{"model": "self-supervised image encoder", "dataset": "procedural textures in two colours, tilted and lit", "train_examples": 97500, "image_size": 32, "crop_scale_min": 0.4, "horizontal_flip": true, "color_jitter": 0.4, "method": "vicreg", "arch": "mlp_mixer", "norm": "layernorm", "norm_position": "pre", "hidden_act": "squared_relu", "mlp_ratio": 4, "parallel_block": false, "inner_norm": false, "drop_path": 0.1, "patch_size": [4, 4], "conv_stem": true, "layers": 8, "width": 256, "projector_hidden": 1024, "projector_out": 1024, "projector_hidden_layers": 1, "init": "lecun_normal", "residual_init": "zero_last", "optimizer": "adamw", "learning_rate": 0.0014, "beta1": 0.8, "beta2": 0.99, "eps": 1e-06, "max_grad_norm": 3.0, "ema_decay": 0.995, "max_steps": 23700, "batch_size": 256, "epochs": 62.2, "lr_schedule": "cosine", "final_lr_fraction": 0.1, "warmup_steps": 1180, "weight_decay": 0.2}
Rows from block 3 of a small self-supervised image encoder, named by matrix and row number. Rows with one number belong to one neuron. Each number is 128 + 24 x the weight over its row's rms, rounded and kept within 0 to 255. All counts start at 0. After the name is the row's rms in percent of the matrix's.
Before each neuron's rows are labels from the 100 images, of 14848, where the neuron reaches its highest value: "strongest on" is what is common among them. Only what is clearly more common there than usual is listed. The data: procedural textures in two colours, tilted and lit. In brackets: how many of the 100, against the usual share in percent.
# fc1: MLP up (model.blocks.3.mlp.fc1.weight, 1024x256), inputs 0-127
# fc2: MLP down (model.blocks.3.mlp.fc2.weight, 256x1024, transposed), outputs 0-127

strongest on: camouflage (28 vs 3.3)
fc1.311 110 [121 124 149 122 144 123 130  99  97 146 126 123  87 170 114 151 111 150  94 114 108 102 172  87 103 157 132 129 112  97 148 100 101  94 123 108 113 178 129 158 155 121 129 129 150 129 149 137 131 119 187  95 120 157 120 108  94 118  83 106 149 140  89 126 148 143 117 181 123 148 149 119 136 107 114 156 118 129  83 159 119  62 133  92 129 148 135 104 133 101 126  92 141  85 109 139 104  84 129 114  82 191 133 132 106 126 175 129 132 158 140 104 141 134 167 119  91 119 152 150 122 118 117 115 139 106 106 125]
fc2.311 103 [125 136 140  94 103 144 103 128 140 116 154 154 129 187 123 137 139 155 128 144 101 109 119  74 108 185 133 114 110 108 159 156 129  77 123 165 109 170 127  59 101 131 124 115 117 140 155 143 173 116 115 121  95 124 117 153 157 109 112 106 128 127  96 117 117 122 158 161 102 107 138 150 139 144 137  97  88 120 104 162 174 117 119 144 129 112 147 143 101 143 137 117 130 137 153 166 140 133 147 110 117 168 142 129 117 109 181 132 133 124 180  68 157 108  97 109  96 128 101 147  82 122 115 136 147 100 176 133]

strongest on: rays (84 vs 3.2)
fc1.582 091 [144 141 102 134 124 136 131 118  80  68 138 120 123  99 130 112 125  95 161  99 125 139 154 112 106 143 157 118 117 123 125 143 141 141 131 145 135 125 123 122 143 133 127 150 165 101 142 113 157 139 130 153 116 165 151  76 108 127 132 135 161 114 108 160 156 102 128 121 110 143 146 103 143 134  87 158 139  72  92 117 124 135 116 167 163 122 142 151  84 114 153 108 132  87 138 129 111 107 114 158 119  95 125 114 128  78 125 148 165  96 117 141 135 113  99 140 104 139 172 135 146 120 139 155 133 108 145 119]
fc2.582 091 [ 94 123 130 142 104 127 129 102 167 112 100 104 110 113 143 106 128 115 132 122 152 112 110 107  90 146 114  77 120  86 118 163 130 117 111 122 133 153 154 123 166 124 145  92 105 105 143 125 128 103 107 144 135 163  78  98 138 143 199 127 149 109 170  97 147  75 158 138 119 126 124 111 112 127 149 132 173 101 189 120 144 128 124 104 176 135 142 126  76 105 125  86 139 158 114 103 136 113  93 140 167 121 123 117 125 125  74 103 139 137 129  90 106 110 124 130 101 121 148 144 155  79 119 128 150 112 126 110]

strongest on: furry (42 vs 3.1); wood (31 vs 3.2)
fc1.293 099 [142  54 154 114 151 112 126 126 100 103 153 182 175 137 160 125  97  63 162 161  82 149 123 137 124 115 140 153 137 138 108 125 188 127 117 166 156 111 162 166 101 117 146 113 148 138 117 146 131 133 126 148 106 163 120 151 127 132  80 108 125 158 116 117 161 126 134 136 124 131 168 113  69 138 126 110 126 113 125 135 153  96 130 190 139  95 134 134 151 133  84 113 101 109 158  82 145 117 129 112 118 105 124 117 117 151 136  76 153 122 173 126 133 142 117 164 121 119 107 137 173 109  36 122 125 144 144  82]
fc2.293 098 [104 101 123  87 141 124 139 171 117 136 108 116 114 135 145 159 152 122  97 116  97 154 133 114 170 138 144 172 111 186 153 129 128 178 150 121 135 158 145 115 129 145 141 119 121 125 151 136 104 108 125  96 166 122 117 117 119 140 164 158 151 120 146 113 138 143 102 132  80 135  50 168 125 112 154 159 157 105 169 110  58  78 125  92 120 153 113 114 111 130 173 157 114 135 102  96  94 162 149 148 103 149 136  82 102  60 130 139 127 135 130 122 139 115 112 120 109 137  83 126 116 105 122 103 146 148 116 140]

strongest on: blue (70 vs 16.5); ground colour: blue (65 vs 8.3); grey (44 vs 16.6); pattern colour: grey (40 vs 8.2)
fc1.735 088 [ 91 141 115  95 135 132 153 137 119  88  99 141 145 126 121 115  99 101 119 151  73 120 107 159 102 114 139 107 141 117 110 104  76 159 140 112 137 128 155 143 162 119 191 135 108  96 139  92  95 116 131 155 102 166 121 109  66 156 146 146 112 131 156 139 108 122  93 105 165  80 139 128 103 107 129  64 108 147  98 129 124 108 128 131 125 130 119 128  94 154 134 124 123 120 159 159 149  81 125 158 121  94 103 114 124 105 128 178 136 159 125 150 166 105 112 157  86  48 133 166 136 101 111 148 156 138 142 145]
fc2.735 100 [144 104 125 119 147 152 131 104 125 136 128  96 173 113 147 137 119 137 134 149 131 179 123 156 152 154 102 154 129 134 132 139 183 128 122 151 115 161 146 109 115 144 189 187 128  77 120 140 116 150 117 130 119 129 160 143 114 151 103  94 136 133 122  90  94  97 105 118 132 121 116 127 130 141 130 196  97 104 136 139 110 151 126  88 135 125 104 169 130 110 117 128 132 133 158 120 112 129 157 117 102  95 154 120 127 129 148 133 151 118 109 133 190 133 137 144 145 105 158 133 105 133 115 113 175 111 107 145]

strongest on: blue (99 vs 16.5); brown (74 vs 16.8); pattern colour: blue (59 vs 8.2); ground colour: brown (40 vs 8.2)
fc1.426 095 [ 99 132 131 112 113 130 139 140 184 142  96 104  67 152 134 111 113 137 107 121 119 110 106 141  98 130 106 125 136 118 117 144 101 111 132 177 117 141 107 161 148  89 176  78 101 138 115 126 127 127 145 166 115 154 145 121  96 147 143  83 106 154 117 121 171 136 126 116  94 136 119 126  69  86 124 122 135 140 138 112 109  96 144 139 133  89 110 157 100 179 136 117 150 121 137 133 139 112 110 120 133 103 160 144 159 124  84 127 118 119 112 165 119 117 100 131 158  94 131 182 142  98 138 148 123 138 178 124]
fc2.426 110 [129 133 140 114 156 117 119 137 149 135 124 106 185 126 123 126 131 134 134 153 150 186 129 115 153 194 107 127 133 118 157 126 138  95 131 140 120 176 125 131 110 140 164  84 115 101 123 120 140 191 119 135 146  80 116 117 118 176 121 107 118 117 150 111 129 132 118  92 131 118 158 109 150 188 144 172 181 148 133 148  88 148 144 107 112 189  95 151  96 112 113 100 112 127 137 144 107 120 131 128 164 165 161 116 138 133 143 136 125 107  90 140 173 112  97 154 129 119 170 131 116 139 136  81 143 106 142 134]

strongest on: furry (46 vs 3.1)
fc1.533 103 [102 105 138 101 168 114 129 132 168 122 157 127  93 162 140 136 124 133  79 110 140 119 161 152 152 142 122 139 101 137 166 118  93 138 134 127 105 122 131 131 167  96 128 119 126 131  95 124 113 123 112  96 119 111 147 100 151 105 159 142 166  98 112 101 132 171 101 115 102 116 103 112 133 115 114 136 108 166 158 151 131 109 211 101 126  81 123 108 103 117 165 135 144  80 102 119 109 159 131 112 159 123 173 127  94 122 128 120 115 121 100 107 116  98 146 122 145  97 131 109 134 149 116  88 147 139 116  92]
fc2.533 109 [105 107 123 116 112  99 125 114 150 121 133 144 125 113 124 102 110  83 123 142 116 141 126 119  99 115 117 136  80 101 128 115 147 140 121 108  99 101 115 121  93 106 158 137 158 112 113 121 152 134 120  89  91 150 149 170 119 175 145  98 161 144 115 118 121 105 104 120 171 153 139 106 149 129  99 106 216 124 121 134 162 128 120 115  94 126 162  98 152 137 104 110 132 118 106 144 106 131 118 160 141 119  74 122 130 146 133 160 187 124 141 137 127 134 166 143 125 125 107 151 129  86 119 160 132 160 137 108]

strongest on: blue (67 vs 16.5); pattern colour: blue (45 vs 8.2); cracked (29 vs 3.1)
fc1.453 094 [ 97 116 152  74 110 124 149 132 125  81 133 130 106 175 114 103 123 152 101 125 133 121  74 147 145 145 127 115 128 147 167 110 145 145 138 114 105  93 100 136 119  96 125 105 106  94 109 118 134 128 107 146 144 158 165 132 134 154 134 100 150 115 107 116 157 108 141 165 103 112 113 139  48 166  82 124 138 121 127 137 122 130 190 113 104 116 112 126 133 173 153 128 144 112 132  95 138  83  82 122 124 129 153 151 107 112 133  74 158 157 174 106 147  92 111 128 142 119 130 160 123 131 168 124 131 106 154 163]
fc2.453 093 [115 124 163 116 146 117 148 139 155  97  84 134 138 119 149  99 140 129 154 131 159 127 158 143 125 112  95  72 139 138 146 131 104 125 124 114  96  70 110 119 120 102 114 142 124 132  85 139 158 125 108 152 150  88 112 140  54 128 113 123 118 112 109 144 124 147 108  96 157 150 156  88 144 186 144 153 153 154 146 136 115 133 126 133 104 106 148 169 122  88 142 127 112 110 112 122 147 102 140  91  95 158 177 132 151 165 122 110 113 116 151 140 133 131 160 153 165 134 121 143 137 128 180 107  72 111 131 137]

strongest on: rays (47 vs 3.2)
fc1.731 097 [115 124 107  86 158 125 137 153 159 104 117 130 139 169 108 116 149 132  61 159 144 135 125 118 166 113 116 116 118 145 141 167 144 158 165 145 158 139 121 118 164 134  77 136  56 147 129 132 128 131 139 115 123 133 135 171 119 109 124 127 149 134 104 140 135 133 109 152 139 111 113 171 150 176 141 127 143 115 149 117 105  98 154 143 151 144 138 131 108 124 151 102 134 128 151  89 198 123 116  95 106 145 139 138 134 124 127 104 151 129 150 120 121  80 128 104 160 120 102  70  98  97 155  97 119 104 113 120]
fc2.731 098 [142 118 141 137  87 127 161 109 120 109  98 116 139 115 135 116 123  96 141 143 162 108 120 148  65  97 128  96 141 130 121 114 103 127 148 149 122 118 129 139 143 108 117 111 195 140 113 144 113 123  99  94 123 124 140 107 115  84 151  99 127 189 124 111 126  93 132  93 125 166 164 107  81 167 114 130 152 121 119 192 159 100  88 129 102 112 136 150 155 157 161 125  95 104 131 117 134 105 119  98 109 153 141 119 150 118 151 102 156 137 153 174 129 100 101 103  98 117 148 152 158 140 135 144  73 146 135 139]

strongest on: camouflage (49 vs 3.3); honeycomb (25 vs 3.5)
fc1.607 109 [152 128 130 143 106 136 106 163 169 145 153 116  83 153 115 147 133 132 128 130 129 118 144 161  69 126 120 111 104 152 161 108  97 109 138 153 140 161 162 119 136 130 107 134 112 161 113 172 121 122 188 107 113 131 126 130 135 107 124  74 141 116  96 167 162 122  71 192 111 114 116 131 123 104 145 151 121 156 147 143 124  89 146  95 122 156 125  92 135 129  75 101 148 103  87 113  96 127 120 145 133 162 211 127 126 120 139 133 145 128 158 115 127 110  77 161 136 115 185 121  99  90  86 130  83 108 120 143]
fc2.607 104 [132 115 158  93  98 143 101 134 103 125 151 156 159 145  94 128 160 102 119 132  85 103 112 144 138 119 138 144 161 106 143 103 140 149 133 139 138 178 161  92  83 123 122 131 105 162 124 148 123 134  91 145 130 104 115 142 119 159 100 118  90 143  82 131 106 121 141 151 118 151 152 121 128 126 131 151  78 166 111  87 100 144 136 212 111 119 149 127 151 129 109 100 126 165 194 152 137 126 103 171  71 113 130 122 116 147 145 114 144 163 131 147 119 138 137  66 127 103  81 200 138 109 136 183 158 123 167 140]

strongest on: camouflage (33 vs 3.3)
fc1.290 101 [130 154  77 115 142 155 111 176  77 120 115 149 193 152 116 123 157 132 123 119 134  90 128 108 143 145 131 108 127 128 102 147 128 153 156 132 140 142 153 101 116 100 107 109 179 160 147 151 171 118 111 104 129 138 112 119 133  71 143 130 111 109 118  97 105 158 132 104 121 101 124 113 158 128 126  66 143 152 123 170 103 132 122 123 133  84 139 161  98  28  88 147 147 116  99 104 127 124 116 131  82 170 129 132 149 115 115 136 132 147 107 119  99 147 110 108 112 120 105 151 133 133 117 150 152 112  94 119]
fc2.290 104 [123 130 133 189 102 110 210 101 166 200 165  89 121 167 131  96 105 159 129  96 156 108 131  99 136 136 119 129 126 150 116  76 109 141 173 113 103 152 144 126 143 136 182 175 107 146 160  84 138 176 115 134 140 106 163 102 142 158 103 124 130 131 123 129 118 118 137 136 111 181 124 138 132 108 147 139 104 109 117 145 148 119 104 151 113 141 112 127 108 110  76 136 115 156 121 154 100 131 119 135 172 114 139 105 118 151 113 106  99 134 118 137  90 202  99 128 130 110 125  88 136 115 122 110  96 128 144 131]

strongest on: seen at a slant (97 vs 39.6); checkered (26 vs 3.4)
fc1.515 111 [106 173 149 110 138 133 101 134 119 110 102 173 136  95 143  89 108 120  75 123 129 100 122 150 158  67  80 157 129 134 120 133 105 182 178 126 120  68 136 122 152  99 110 108 114 132 153 104 139 103 122 141 141 121 132 117 123  90 138 153 123 103 108 129 101 129 107 144 123 119 150  79 146 146 104 105 110  99 126 128  97 149 142 155 146 128 139 154 102 120  98 118 140  88 116 152 161  86 114 112 114 124 120 109  88 106 116 169 132 136 114 110 102  97 147 116 121 102 142 129 157 120 126 101 154 131  88 150]
fc2.515 115 [117  90  74 145  99 146 116 112 126 149 100  77 120 130  89  97 108 132 111 138 138 167 143 136 109  84 130 164 156 151  67 158 161 174  61 131 119 111 139 127 107  76 152 140 144 119 173 122 114 133 103 137 121 121 102 114 146 100 142 141 145 117 113 116 113 127 117 136 113 156 113 154  78 106 113 110 155 136 160 136 108 166 118 131 175 130 123  94  83 151  98 163 117 138 115 126 145 121  71 130 126 153 153  82  88 129  99 130 142 113  67 134 126 161 101 109 115 181 141 145 129 112 144 122 138 167 134 150]

strongest on: blue (99 vs 16.5); pattern colour: blue (78 vs 8.2); teal (67 vs 16.2); ground colour: teal (51 vs 8.2)
fc1.253 103 [118 132 115 112 149 151 144 117 114 107 119 135 128 144 134 120 127 151 146 131 125  92  93 166 120 134 144 131  85 123 115 119 117 116 120 130  94  90 100 111 120 119 179 125 128 116 153 119 122 131 163 180  85 156 135 131 118 164 140 110 139 144 122 110 132 135 118 152 114 134 164 144  84 129 129 159 127 133 131 143  96 130 172 166 152  73 146 104  81 142 101 108 135  98  62  99 146 104 114 110 149 142 147 171 134 127 112 114 148 108 121 141 171 109  86 124 148  41 143 153 123 121 164 119 170 119 132 124]
fc2.253 104 [132 130 160 138 152 138 120 138 113  86 162 141 103 108 136 136 136 102 112 146 167 142 115 127 142 140 103 130  84 107 142 155 147 136 121 122 126 105 104 142 145 116 125 139 137 105  88 164 131 138  84  82 140 123 105 140 127 100 144 103 145 105 135  64 164 133  69 116 108 105 128 154 147 126 156 170 141 151 128 173 110 127 106 161 139 103 120 132  81 115 162 167  97 101 130 104 131 109 118 118 105 155 154 117 123 130 152 109 132 143 141  96 138 144 142 108 190 141 105 152 123 162 189 145 117 113 128 130]

strongest on: seen at a slant (99 vs 39.6); cracked (33 vs 3.1); brick (30 vs 3.2)
fc1.246 102 [105 137 164 111 126 127 117 117 196 109 199 155  82 135 132 121 107 132  98 129  97 119 120 110 112 121  66 107 115 137  99 126 111 163 163 114 132  82 119 136 131  98  87  84 134 112 122 128  92 104 118 100 110 112 154 112 118 114  76  91 124 113 129 137 150 104 128 117  98 128 136 165  85 120  91 126 119 128 125 106 125 119 136  99 129 162 114 110 112 103 112 100 105 109 121 126 124 147 122 148 198 154  98 114 114  80 108 114 156  88 102  97 137  92 126 122 140  87 113 112 150 140 115 115 168 126  90  99]
fc2.246 109 [154 112 117  91  98 126 157 134 142  85 172 135 177 129 144 128 143 137 131 120 145 145 124 159 186 127 139 117  98 141 164 142 142 117 152 126 143 110 131 119 159 152 121 135 126  90 113 104 142 163 121 126 164 112  74 114 129 130 184 110 139 105 110 120 153  91 129 119 143  97 105 129 137 118 105 141 169 158 152 103 147 138 140 140 120 125 173 141 148 117 134 150 143 159 166 130 118 117 137 108 119 108 102 111 129 107 122 126 141 152 167 121 124 105 142 125 158 121 125 117 128 103 148  88 119 118 129  98]

strongest on: seen at a slant (67 vs 39.6); scaly (33 vs 3); studded (26 vs 3.3)
fc1.675 107 [148 101 133 118  93 167 138 134  52 131  95 144 111 138 154  93  99 143 115 114 140 174 132 101 133 134 128 117 140  95 177 148 191 121 146 101 160 111 111  97 112 105 120 118 145 116 158 127 138 151 172 158 143 122 151 123 102 112 172 109 140 132 147 132 156 143 145 150 103 157 130 147 131 127  98 120 137  64 115 160 123 159 138 144 118 128 167 127  84 135 150 129 111 140  99  90 167 147 116 124 121 143 146 132 151 118 113  90 116 135 108 131 128 132 139  96 105 123 137 117 169 155 136 154 146 125 125  75]
fc2.675 102 [ 81  99 138 165  95 120  94 116 149 162 153  82  85  94  89 140 124 125 104 137 123 150 130 127  95  99 137 126 144 133 125 121 147 159 125 164 147 159 137 128 145 111 117 173 118 146 130 150 153 133  94 111 116  94  93 154 104 147 117 118 109 152 127 132 140 152 126  96 109 106 131  86 116 117 126 106  87 137 107 123 131  88 129 142 116  93 105 192 103 110 109 137 108 170 146 140 139 135 118 151  98 111 177 140 122 165  91  99  83 111  51 167  96 106 162  96 149  85 140 154 142 122 126 113 108 124 160 180]

strongest on: seen at a slant (80 vs 39.6)
fc1.443 095 [121  89  84  75 140 101 132 148 118 117 159 139 150 117 151  97 108 110 134 103  69 127 139  77 131 107 148 132 120 158 100 112 159 110 133 124 204  90 141 111 118  97 112 138 143 127 104 164 127  96 125 117 110 162 118 104 131 119 121 115 141 179 122 111  92 144 128 134 134 131 165 167  73 145 133 139  98 128 139 118 125 124 108 196 126 131 120 128 136 154 103 126  92 123 167 123 135 109 113  82 115 121  93 135  97 107 141 120 145 138 165 108 117  92 143 104 125 120 120 133 116  89 104 117 147 168 147  59]
fc2.443 095 [126 165 122 112 165 118 124 137  85 142 136 108 137 101 143 174 143 105 121  95 148 111 145 170 128 107 134 184 136 118 153 144 140 157 137 100  95 127 145 147 120 181 150 119 122 104 152 116 103 144 102 125 137 146 163 113 146 151 104 150 121 104 165 150 129 143 143 130  52 112  72 114 110 109 139 139 139 122 159 104  90 133 118 120 132 120  99 167 145 116 130 137 116 126 116 155 125 158 180 168 141 117 105  52 116 114 115 132 106 132 131 142 128 150 144 107 127 140  95 121 128 109 159 116 139 123  98 170]

strongest on: furry (45 vs 3.1); wood (45 vs 3.2)
fc1.342 100 [126 222 135 129 123 127 129 116 110  94 133 127 123 134  83 111 156 121 146  96 134 155  78 157 115 127 101 125 110 116 137 135 107 123 132 112 136 153 114 136 106 110 124 160 147 135 142 136 169  91 132 103 145  99  95  98 102 125 115 140 186 132 122 109 100 145 101 120 140  82 111 117 167 104 163 136 122 130  84  99 102 140 116 147 126 157 122 133 123 112 125 105 138 110  91 177 110  85 116 123 125 128 141 161  79 147 135 165 124 111  94 114 126 126 118 131 139 127 137  87 143 141 160 120  88 145 134 150]
fc2.342 103 [160 114 103 154 126 123 141 109 121 106 136 107 131 145 136 122  94 199 130 134 116 142 122 145 146 129 133 129 125 139 118 160 158 159 123 152 105 145  88 119 112 127 149 114 116 153 159 142 126  73 101 150 126 129 126 134 165 124  83 145 114 147 155 140 147 116 149 136  86 134  89 114 138 111  96 140 168 113 104 119 103 121 143  99 154 146 130 114  96 119 131 123 122 130 143 148 151 142 100 122  93 128  99 129 121 102 142 171 152 117 137 114 126  90  95 165  89 191 141 145 129 137 133 122 115 149 165 140]

strongest on: rays (98 vs 3.2)
fc1.81 086 [115 159  77 128 121 152 130  96 114 157 153  92 149 141 147  85 122 135 146  84 140 166  76 148 128 127 123 147 117  84 132 183 180 100 120 129 100 124 162 143 149 137 114 130 141 152 162 126 144 141 111 170 134 134 177  96 157 134  55 100  96 153 133 122 132 130 128 133 142  94 124  82 140 130  87 156 106 143  68  94 148 141 135 197 161 144  97 147 136 145 132 141 135 157 127 126 185 139 143  92 104 111 153 157  92 148 115 135 147 131 143 119 156 153 143  85 141 121 159 125 152 162 172 141 163  97 147 130]
fc2.81 091 [114 123 125 147 114 140 114 121 148 132 113 115  93 127 127 148 115 148  89 150 104 110 137 136  93 130 117 139 134 128 107 109 114  95 129 125 132 141 137 114 143 158 162 139  83 124  92 142 127  91 132 178 131 146 106 137 168  95 206 112 157 136 137 134 119 111 141 125 133 124 144 104 111 134 152 123 137 103 152 137 129 124 144 127 138 153 144 104 165  58 122  88 123 140  97 143  96 165 159 108 134 130  89 141 134 120 160 131 203 138 123 153 129  78 131 131 126 128 108 106 134 154  95  93 118 143  98 156]

strongest on: camouflage (92 vs 3.3)
fc1.213 113 [152 140 125 111 119 177 120 151 179 122 164 114  99 144 118 159 124 117 113 152 146 120 122 146  98 139  59 111 122 139 145 107 122 133 120 175 134 154 115 153 113 100 155 123 109 149 132 150 105 117 180 109 103 123 122 155 139 108 120  88  96 140 131  99 184 143  80 177 112 134 124 128 106 120 111 106 115 163 142 140  70 159 144 117 112 158 129  67  89 106  82 102 192 117 127 102 214 133  94 115 116 170 202 122 113 137 160 132 129 146 145 120 146  97 127 127 130 108 154 129 110 107 153 161 103 121  93 140]
fc2.213 104 [ 94 122 141 129  80 145 131 116 158 100 139 119 168 150 109 160 138 137 135 129  97  80 130 142 141 117 136 113 156 125 138  95 116 138 136 119 173 174 148  92  99 142 117 105 119 181 149 140 141 133 131 134 132 115  83 119  90 163 157  75  76 122 159  72 136 129 114 181 112 118 130 120 127 136  72 120 114 158  98 115 116 137 120 141 102 132 154 129 115 105  63 144 161 169 147 135 145 126  99 136 107 143 172 125 109 116 152 122 139 160 113 108 135 142  81 102 115 104 164 175 138 106 107 119 114 138 169 112]

strongest on: blue (83 vs 16.5); purple (65 vs 16.6); ground colour: blue (42 vs 8.3); pattern colour: blue (41 vs 8.2)
fc1.155 112 [119 136 117 105 130 119 196 109 104 132 118 128  83 107 100  71 100 125  89 140 134 150 121 100 134  94  12 130 171 117 126 113 148 140 157 121 130 134 125 136 131 105  89 123 121 123 151 108 162 132 138 108 102 106 156 151 131 152 145 158 136 110 135 128 151 146 137 123  64 157 149 157 108 162 134  89 130  96 117 161  98 130 157 124 135 103 151 143 149 119 171 131 134 146 167 148 125 123  96 107 121 107 124 130 125 125 141 134 119  94 115 124  75 112 143  91 121  98 135 154 108 104 147 158 111 113 172  99]
fc2.155 110 [128 132 167 132 165 100  63 123 134 127 139 145 124 153 140 157 116  90 121 115 139  99 124 130 126 138 110  86  87 118 103 125 136 121 162 139 126 124 148 138 143 121  86 124 126 136 129 165 165 147 141 111 174 122 105 141 155 150 103 123 122 151 114 141 104 176  85 141 152 132 137 147 152 120 125  99  99 105 110 109 124  86 139 159 108 110 124 137 190  49 119 121 161 128  71 150  99 131 122 202 131 139 117 127 130 128 105 183  95 149 135 169 117 142 132 124 161 143 104 123 127 150 124 140 107 101 134 130]

strongest on: blue (96 vs 16.5); purple (89 vs 16.6); ground colour: blue (52 vs 8.3); pattern colour: purple (47 vs 8.1)
fc1.3 098 [ 89 148 120  89 124 130 159 145  93  80 118 151  62 144 165 121 149 150 119 143  98 113 113 115 139 102  34 144 148 152 133  95 115 144 124 139 127 150 154 157 139 118  77  97 139 114 102 122 153 113  92 137  91 182 159 137 145 168 114 122 119 146 132 153 168 160 135 124  48 121 134 121 133 125 150 128  97  65 133 123 123 127 123 156 130  73 127 186 167  98 125 156 124 119 108 138 145 117 127  68 119 105 116 134 114 137 119 121 153 147 110 146 102 169  99 118 165  92 156 100 120 104 158 138  97 156 161 128]
fc2.3 102 [165 139 143 132 176  93 116 154 142 138 150 129 145 118 151 127 145 107 109 130 168 118 129  86 152 119 115 102 120 116 111 124 129 140 120 160 155 125 184 125 112 133 168 103 118 161 151  62 147 123 122 101 149 121 136 168 166 147 106 118 141 139  78 117 149 128  83 154 116 128 122 128  65  57  88  49 158 125 111 144 137 150 156 142 125 122 136 131 126 101 135 144 145 122 152 153  78 148 136 164 144 134 126 131 102 116 144 156 107 139 117 147 123 159 108 141 120 122 129  79 116 169 100  97 131 174 102 150]

strongest on: furry (61 vs 3.1)
fc1.95 096 [127 173 136 122  98 168 140 129 112 140 124 140 127 121 152 130 159 132 110 124 143 127 143 127 117 112 130 133 117 147 125 144  99 102 141  66 102  99 151 130 197 146 108 140 149  89 133  75 112 127 107 151 120 122 142 118 112 116 144 117  76 136 136 130 124 116 119 123 123 180  97  78 135 105 119 129 120 133 134 124 101 135 118 140  79 113 160 147 129 112 158 159 111 157  75 161 143 116 140 132 128 115 142 120 122 110 126 157 138 115  53 134  89 126 142 112 146 128 151  96 109 111 182 170 130  89 113 159]
fc2.95 097 [149  82  98  89 171  95 140 147 110 133 129 138 135 140 162 175  96 119 156 112  94 154 121 109 153 151 144 159 131 124 120  87 119 125  72 137 152 190 166 132  84 148 116 123 105 132 124 135 100 118 154 108 142 133 174 134 119 147 119 133 122  97 138 131 127 140  96 124  91 107 102 140 108 123 140 162 143 101 155  96 105  89 133 116 112 136 133 154 103 132 140 147 130 128 168 110 121 131 186 120 133 125 112  73 149 120 134 103 104 130 162 120 149 105 121 124 135 168  95 139  61 123  90  91 163 134 147 147]

strongest on: rays (61 vs 3.2)
fc1.578 095 [129 132 161 126 146 123 130 178 144 124 131 166 130 130 103 105 151  95  72  97  98 156 155 143 141 115 102 138 129 171 148  92 127 131 107 135 156 153 154 110 129 119 144 173  82 161 136 159 132 141 109 122 130 123 131  81 106  82 111 118 175 155  78 125 168 132 111 194 161 157 115 185 115 161 131 122  89 114 121  85  84  45 115  82 167 149 146 118 124 148 135 114 111  92 162 142 110 120 142  95  98 148 134 129 148 118 123 126 136 134 130 107 145  96 154 129 120 124 103 147  98 100 113 100 160 117 111  85]
fc2.578 097 [149 152  89 107 100 119 142 189 164 126 118 148 154 126 180 155 132 127 112 147 133 154 132 123 145 150 150  85  88 173  98 109 124 124 144 146 190 144 162 131  92 139 105 121 104 141 107  81 116 145 180 131 184 150 157 148 106 144 134 161 111 184 126  85 101 112  99 112 162 120  95 134 169 114 143 161 143  87 171 130 112  95 124 128  90 155 126 122 119 126 158 122  85 115 113 140 108 149 125 124 134 148 131 126 141 127 140 130 113 178 128 156 125 114 120 133 138 123  98 128 156 160 140 133 136 117 162  94]

strongest on: blue (100 vs 16.5); pattern colour: blue (69 vs 8.2); grey (60 vs 16.6); ground colour: grey (42 vs 8.4)
fc1.567 106 [112 130 108  83 150 166 151 159 130 105 116 136 153 113 120 148 135  99 123 117 131 108 131 141 142 116 107 103 132 140 121 153 121 143 105 154 135 123  99 121 155 132 155 140 113  98 134 132 106 142 141 146 104 168 111 143 128 161 139 111 161 100 115  96 158 144 125 149 102 109 155  96 102 121 134 121 138 126 108 141 104 129 184 172 153  89 129 149  73 132 106 115 141 101  61 115 127  94 125  95 138 161 116 171 148 128 113 124 128 124 110 137 156 118  87 128 151  21 141 145 112 120 164 133 185 111 143 144]
fc2.567 113 [132 137 158 141 130  97 117 125 110  93 127 141 108  90 128 106 150 119 100 130 136 134 113 154 148 137 119 132 103 127 146 147 135 113 120  89 110 125 119 156 137 127 114 139 162  99  93 148 126 151 102 105 135 116 126 124 133 143 135  91 141 109 111  90 153 119 100 114  91  92 122 136 122  93 158 153 143 137 135 154 115 146  83 147 126 120 129 139 126  73 159 173 111  89 144 123 142 103 130 161 125 130 154 144 132 148 134 117 134 165 141 119 142 151 133 115 183 131 114 135 124 148 153 113 136 127 136 126]

strongest on: camouflage (27 vs 3.3)
fc1.459 096 [110 148 102 114 132 147 122 129  66  64 190 114 140 171 116 122  73 182 128 121 148 138 193 116 155 119 160 156 138 118 127 151 162 134 127 157 134  91 162 142 153 107 123 140 135  99 143 126 143 140 149 109 134 170 124 117 166 136 101 123 134 112  98 122 129 123 132 166 102 153 134 118 132 158 107 146 143 120  83 100 138 141 142  86 130 140 104 131  94 144 122 121 105 126 118 128 132 102 121 126 135 112 132 137 133  95 166 114 137 158 129 108 114 123 123 133 116 154 121 141 108 117 128 108 121 151 134 115]
fc2.459 094 [133 127 146 137 116  96 110 137 145 147  94 129 101  97 149 127 129 106 137 121 118 122 137 107 135 151 116 138 109 102 135 125 144 114  74  95 102 161 138 128 137 114 145 146 101 145 126 123 152 163  88 130 196 167 135 118  94 122 191 142 126 102 116 111 156 124 115 139 123 155 117  81 139 177 150 114 172  79 177 124 113 132 114 170 158 119 125 144 118 110 135 127 116 163 152 112 160 114  87 154 164 154 123 114 117 122 135 111 135 137  95 183  67 166 138 136  72 115  73 157 187  94  93 140 139 148 130 151]